python train.py --arch="vit" --model="self-supervised image encoder" --dataset="seven-segment displays showing three digits" --train_examples=97500 --image_size=48 --crop_scale_min=0.2 --horizontal_flip=true --color_jitter=0.6 --method="simclr" --norm="layernorm" --norm_position="pre" --hidden_act="reglu" --mlp_ratio=3 --head_dim=32 --fused_qkv=false --bias="all" --qk_norm=false --parallel_block=false --inner_norm=false --patch_size=[8, 8] --conv_stem=true --layers=8 --width=192 --positions="sincos" --pooling="mean" --register_tokens=2 --projector_hidden=1024 --projector_out=256 --projector_hidden_layers=1 --temperature=0.3 --init="trunc_normal_002" --residual_init="scaled_by_depth" --optimizer="muon" --muon_scale="match_rms_adamw" --learning_rate=0.002 --momentum=0.95 --nesterov=true --orthogonalizer="polar_express" --adamw_lr_other_params=0.0009 --max_grad_norm=5.0 --max_steps=6100 --batch_size=512 --epochs=32.0 --lr_schedule="wsd_sqrt" --decay_fraction=0.4 --final_lr_fraction=0.1 --warmup_steps=180 --weight_decay=0.4 --adamw_weight_decay_other_params=0.05
Rows from block 5 of a small self-supervised image encoder, named by matrix and row number. Rows with one number belong to one neuron. Each number is 500 + 25 x the weight over its row's rms, rounded and kept within 0 to 999. All counts start at 0. Numbers have three digits each. After the name is the row's rms in percent of the matrix's.
After each neuron's rows are labels from the 100 images, of 14848, where the neuron reaches its largest size: "responds to" is what is common among them. Only what is clearly more common there than usual is listed. The data: seven-segment displays showing three digits.
# gate: MLP gate (model.blocks.5.mlp.gate.weight, 576x192), inputs 0-191
# fc1: MLP up (model.blocks.5.mlp.fc1.weight, 576x192), inputs 0-191
# fc2: MLP down (model.blocks.5.mlp.fc2.weight, 192x576, transposed), outputs 0-191

gate.42 103:480464507451514486510513477534513475501454533510510472493468531488488527498503511443482531507511527513498522466507495512514489525497513441507492479536510489494493543498485473492486474485518522522502501531500520489545530470495487439503529515496517531507529528501488508469502486459469511472537527500470505469520507503498500507501473496481496529562515537526512504496460482544522490532515463511540508520511501501502484439501495523479542502441516452491527516476517543522472513490494510567529471483489468500499533493541532473504502456504448489520450529552516481478512488462475491496
fc1.42 127:490492524481529492465561481457497515475519507506511508494443470466501518463467486475474497513546472477533487515440514465515550485518517485455508510479492503491523520492489519518492472512454509499531518484516451527490481534507516481503484478453506498569418464515486533490500510512549542518476501497521507524472523512476549484509548516481497523458554467520496522489480500476550540509476532486501508504519504543515502524512534524512514513476509525504503504461509472470527525495512499475527483523476509488516467493506502506486514491487498540481496476518492496472492462467476488469
fc2.42 127:502477500505484476532482524512491460466491507496537479519557529514533474532516493511527492526484506477525520483517520520477480504517489551538489495487516503503481441534505493459486533470519500465494488497504497461514489436527518500510490479484475465448507532518527463508500515486482482535489477584550505503513486469512445496513484515486481445480469521493519482531495488517445502484492483499491520508518500515505470487529496473530494501505465509492498470545513453585485493532480480483493513457512502501503517572470485485518508529491530472495506496525544494497505531521508502519
responds to: blue glow; green glow

gate.178 127:531508501542473538450518530501505524528486493481516513477507526516499498495462487503496484471512470503469489525488484479470499525475514523482488539499520500521475517504448469510518521527448496465526497520477461487490471511482523478479520509507487532555497496484468526531479478452513523481498535491503486493525509507507491516492513505522484500491511520469516527471554469504512484468472538500509516473553512581477489526506513503490526483458514491512521503488482511537489423518481468530540462421528561487493526473476545504482476514525469509473496516543505514505490485499536492484
fc1.178 112:512512464474495475524512488539529497531510502444508433465491463463482494491519541476532518498487489513557477482527509507557488550509523473491494458487499534498513456465519524492480478478500539538511466473475494503518481525497470510526479526490502501496484490528546481489526538513502546461498487521492504505499477503485528494508489496491498504452512469524516509480516496495503523492508549490509474508499461492504528474472540476537499477529519444496527473511511492492522493463498490500475511521459526521526471572499491550516481526542505517487447459476529505472451497507537480498
fc2.178 119:575518514467515515531489509447512487469503551515484460522499525500459454506491492489510499517514491463488487458505495509504511469537505543536497508502483540499454488504539504477490478539493494500490494467542497469521526498506533481498541509472472482462501475534504517505559530475520500521498505507545440532510514459516507515495562464462494466528481461529504489507533478498508500516488497475526505532487523488494476517502514478517542507491503507521499540532520503463566502443489508514500443498511464494505489506464432515479491474497482484484487505498487481510495488518477474534
responds to: dark on pale

gate.274 109:479483489490516507475492448474544510537520474443506498552512498478513484500477511537532494480482536495505468489507481471495482576506516494517493540526516541487481456471514470458517505503478501487501490514479500508470578456507532531463486447545512502519498523480484491515463485498495489472475499470478471503520529469524508498514516496508495530529513521513500467484490503514499514490493530509512506449508502508527475510491484502529541484463506531509489504463496481488533511521546540533466492516483469501541535511516431472536496475519462498476481495470447513492515547458496521508
fc1.274 122:484488466495500523490441525470500540518500492491518542485484496490558507475530528491450496526477502485521499495471497523498513532518510467522509464489515510493467456479523482505516509537483531480451465497482529514562514522427503530489479508495518455493519519514526495512494435458510519469538474498492517492510487525513534516467526509461524542481480536500487524465502488512505537507483485535500459499510484512480486518486509543518503512461477514530503474539535477523507487490532480477520501547534527470505480458518532474532493483473453444483478517474483501525513502476536519497
fc2.274 116:521520538495478486498514511520505475537492510483480479457465523484490520504515476508577479494506511489513497496532519515483518467500469547471489482541490471528516532544498512533480520476521511505518510486513490500487522494532501459518475485495498521496495458523453524530458529525487516479487522507499492463509539451510432493499465508506499510520465510500533497526488500530548491463477501479469533495503432484519490496487481478501492490502490518479555548476484472476493535497444515481496520473446543533468552539517490488475539500500498514486507532520520506490540485559474490486
responds to: blue glow

gate.117 130:523506527470507522510504500445512524536521466491496496508484468471505489490512538470515484487496531477483497537489503514487484475507495448515460552484501542506476445518516498478470461505541534509524487479523515488496510539532520519501476489510532534497549514496477483508421482482449498466539491479495537484476478507488516521513523495526524523509496516455501535532481515462508497489503525507527477470556525478499508475522494539477497501506491497469536480444472503525507480547561494513463454501533527514476510520480507524543503447520475486519473486489505520508476492510473484456
fc1.117 135:514494490484489525486514487455503524480454451538518544518504451510533458519515506499509475509496485489511489565492498447499481464539510499433462537473495497475505488540531540534500502500528502524572514486501487477484491470516453491497472500511495551495493534519540521475451503477493481521493497536494523481490490481508482508506529486536491468480489490468513458490445540509482467504481528468523496503502503515552512522542504489504523531511498486483528473482469504503466515514501502519482487528517468533509503508448501506514564490511507513539474483538524486510517528498458509469
fc2.117 111:479507495506517464505502487489482515491494471528512463558510477485500491462470475474460520482494494501528544511504481475526499529488526452541549541523503543493518485519516521452524500499475471483428457490527513482515483507503461524486515467509490503477482509491500480507533476483468532500490503464513459535522504551499515459513522500519523492562508482450535534480511510482510536504499457565483516491457516512475487468438486520476514489523568511508480473478541516515495491518508498508510519463515474533512445523483453507490481482534513518509513506510482505486487513498517513501
responds to: blue glow

gate.36 050:538495511492500445488495492482513533473482477526465511502506487512471484533476509495493480486452490513500509518510472533532449483461552502477488524485467499516527483510473502486494482492470503483494513464467512489525498543460529526533527508473557518511514472516511530457496496492453508501547500521483464483526494503538539533494517529521484526539530476494484507489486544464511511496514482496473461492496487448490517524461524531483511481488528527511500509440469465458545504526541548501493536531479508491459488451494493508496518505446468510509486522545500493537493504523505515552
fc1.36 044:532528522480507475496505478500540543492517460545475486477501502516481524486514486506515504493489465542529470478507473503507446516442534477478472512472500500508479513493514502487500473494482507471474522490483526469511509548456490503540526499469546516520550460526525519488488491486463500498513556518445488454513459514525542515477528525544480518524518467518538497492490531499505500471507479467494497478492489483507516496466510490489487484489508564536474519467502474467548511502521510512478507497444507486483495494531502495464531487505454536521490528544530493507510484517438502555
fc2.36 056:448500500486522507527451498526508470510512493470512484472473471512489520477530479483453455537523498489511500480499497530493498496520492510541541511474498497464516481505475517548473508502526473482496507494575502515500448460517481496459526498543459523490530503522485535513500460489524495464477465513480531522511544487488532508502530489449477489511508533476474516542530489515496534478500524532528506516517478533493499541558474469488520488493462459499492470490455543552453487478499476505504529455546470547518522470514485500501498515492532460520509506474517512505495501482522492493
responds to: blue glow

gate.299 123:491510484519481507480481487485493520467545509494501455547508533541515548520504509495493486524488460450525492509536443483508521523501487529518522488531490462517501491509502505535483496510519482489438474484519515482455497479515522484521515480535526483487491504478485519543498497507551464486551515547475519445503557525524476532497537532490478518476472501507521525517475514495476514522473483522517470506489520499518493483528533501457465489530461524482499513482527509468474530460444433477489507476501477493516528529487528542487515497481491503456473501501538477516512481443487511497
fc1.299 119:532535464521517459511508486544463491493509533494502494535525531541517490504469488461455556513481546452529532523495503470478486504498451457491505510469503488494485516517496516499502506527517485513519454493509507514509502451489514520521532513516548516512527493473469459489521487462534469530520533542519469447453491520502510512455516524455482502533534478445510484453534525525507552492454473521501502501466530504504477520493521510518475479472511469488513521471524503461515449452504497505488485535479482477493494549507530500503481513465488512512539496498501491525495498513513516504
fc2.299 118:498477496468511504508501489514525473484547515504545485469475535476485468497525495474504471520492501524506535512520483498487515537481457524482506478509478513506483500488485481522506526518470470477491479478521496518538513521484520467484448530484507485499552548491516510482466532519491507519488489475461502535517482470492512517464519459505552474506543519539474500463513513478501500422550480480484495526548479502512492552493509460493467510443486531508528508488489496520505490532465531506478521490522521496538455456524470485552483509536503509530492464526502512503505511474441475555
responds to: dark on pale; second digit: 3

gate.284 039:506491562485521515470494502500494492502496478492485515547476519496493509495475459473534477486499530523516474491516472486496501488467508485485504500507508491510490510538504517505503523461486470479497490491465491516517479521477519512551489516503500518502496521458515511495513521517498493494496466521488521512494518512512494520498515506565492493431529487581489462521468510463492504484547525456470460521468433497518506532495518421499530478487516487486534534522490510518511543454513522492503536466534464484491484457504502521493525544514461489508504497558539453542458472492494470529
fc1.284 050:508525421488465490543512504482501509511462529539509495478485472499510531544532524513447510531509482479485543481516477497508474499550513535516491444509507477498535490453488500451502457521498536536518530506533500477520503486506500487492513535482480479504523443493509485510481498466519497506538503498522494519504462511496524489483529520469490525532474490473483545468527477528481528537508509515541501492534498503455493499521510531474475495481474528458483450513510506502523471527498482490490484500519535505460492523465500477520462460509538472513461504457460533477554507483497517469
fc2.284 054:522414505521483501526498517464519509504527506453511472548496511475524468521480522477502486457501486532505534500535484484538502509492494496510486511553502515525547476468519506529521491475530542482520507522465521472466477540502518537517546511532472535484453538459492477493454528474510533541459481492502493510474483511467496494515485498482488499475497494456515476505501448506468493490491505513488508470541466493533521468495505465488502501467526538513503537509504524498537478504492576546516514462469528512523488513485515491517483488505510506504480528526487462446506519483475486511
responds to: blue glow

gate.508 141:474467518495492484448462507481482510538481542490483521498518497525488462481532482548512539487452504521512495525555492490467500544499463491498520487524490494527524481520473510472532495499546503502496547505490495485489538494501487516501530515501461499455515490482465488515465521521491466497508485514493489527467490470535458553503490500529534457515446486481471471518507516491488481487485535498514520489456455471536496513514491485518519487526502492499513487556438524483501487502454506506491502453537506529534483519511471470543504535487479520510476530470509467563499510546487531530
fc1.508 125:491482546510527484474555501469515496481488492523521520504450480468490486507495512513514488495516474465507509497462504490502480481469518527481520516565480505474540466520535495488457498553510488516540531516516485533534523462449492500530507449473523517483479478470534504501567513508452497514485513501554485467535507517458550511517502449509499481503531507497477455471499493489464509494502492530528526497499499525556485503532513511484476461494504530520512494481487450517488531533514484520479497466510509508543497483497497500549475510453473485538479494485508499525446483477475475481
fc2.508 120:497513497472534516511486501509542504510504478520547483482496475466501473502502529505515533499510538498533450527529505519484513503499473518471530496499503516498439509531427520493568469491445492521512486474455536496454554485523507474548494521487482512461493484523505528489500519494498475486524507499486533507537497534534505480511484530505518485475529500485530487499473481482527538480473511484521481526506467488463526455473464514436498495507513496505483549465507527497500495435472526527489477506487441462503522510507489502493488494498469524549454475484507506499541496491540512500
responds to: blue glow

gate.360 075:496556499495496478485535507464517521484521470531493508523503535497519505478473477526511493542513510510504509469511487526457496481490510519494460524486521472508493520481468471509523476479503523509495471489476468480501533457472516480498479500517533457488530551515495519560549503495450452481488507463491547445477528488486482511552476500548505461493527461522488530469515487480469456482484520512506482536548513514487491505514501480481522498479535507488519493529497487509484503526516479549531494424518538463495486522509530485490522488493479489525450516529521511532469503533520464465
fc1.360 076:496500522530482553522482424536471476462551456478533479472490480535492503515511506481487501513531522492489515490463530524496514493529525481506477502532492487466485501468486475486485508503485502450443480525518510497526512468549505490468476513513495495486513513502487502505504498507513479525519494469506505460528508536534487520471490460492504496513479547450542536519473457503513478518521500485506495498515505507504461508505419558543545483515482547500512507508531499450472513499510505511526479503544550483480516533502468528548523472471509477509470501518441498493514502488494502485
fc2.360 077:472455497486495517510510521484497470510486529510490508539501535491512511500469519512456530497496475487505501537472479471545496493451477514505489501484459491514502514527488458552531525506501491540543496524483507528509520513477503517520517483477517513462503508483485518481466504520464544508494494508545456487489454442538531500548478529529507491531539501493509500470481544502478471484479504498488508455470511478493502491515538489492438500521478480514446527471470515549529504498456510497500518495517488513524512479517508451444552482512502493534499483464508472499508556526543549465
responds to: blue glow

gate.223 123:494485497468509543476484485496460501506488460487456499483474496468479533490513471480547488477526493485481443489518507497522467493507520468488541521519514452530554530546496513513473546527514486479500505537506470538520525556490484501528513477526472513473510509516495528439502494485547464500522486477549479487513501514499459498477455511515519513504494449471551494532491534531526515505462495504496501472550489530503523499492465465516458509487445496550502502542508510494510486489504510510509509507570488512513507529469487522478512505490500526522517490525485446523526498479472475505
fc1.223 108:479480513465479528540501474515520458507463477524478501460497493490520504479501482475525502457477421508455455456449524471512516448496528492472511503496445516529522524518486493534496495528506465508514509503532508508497542511486501519531484476525457504487525482501485526454499485495551455486480523491531503488522506470514478490509525474492526482503531470498532495497522519505533443502497490466537491499537499512480554496488548497551480514504526478502520520484517518493540487487491502495502477493492485533508522539475528509480552476517529508534495493491494457532469473528542499553
fc2.223 117:540495493544532504501491474528516502512559454475501544496517496535499533480519492518486529452486500487473485491494512468488481525530492548533516497501534466509482515494506451517490482518504508504467508492460505539506516504522485482503445518530517530510500480499504481517551530493470441446525529518455457490543518492539519525529529504513484523483504499480484515472494493543505486497510480447504511570492496515502497521485506503507504504460494495527529485459499427485463455515502420523493519473490468514483497475465508525520492511483508480459488484503490472496534527513515523494
responds to: dark on pale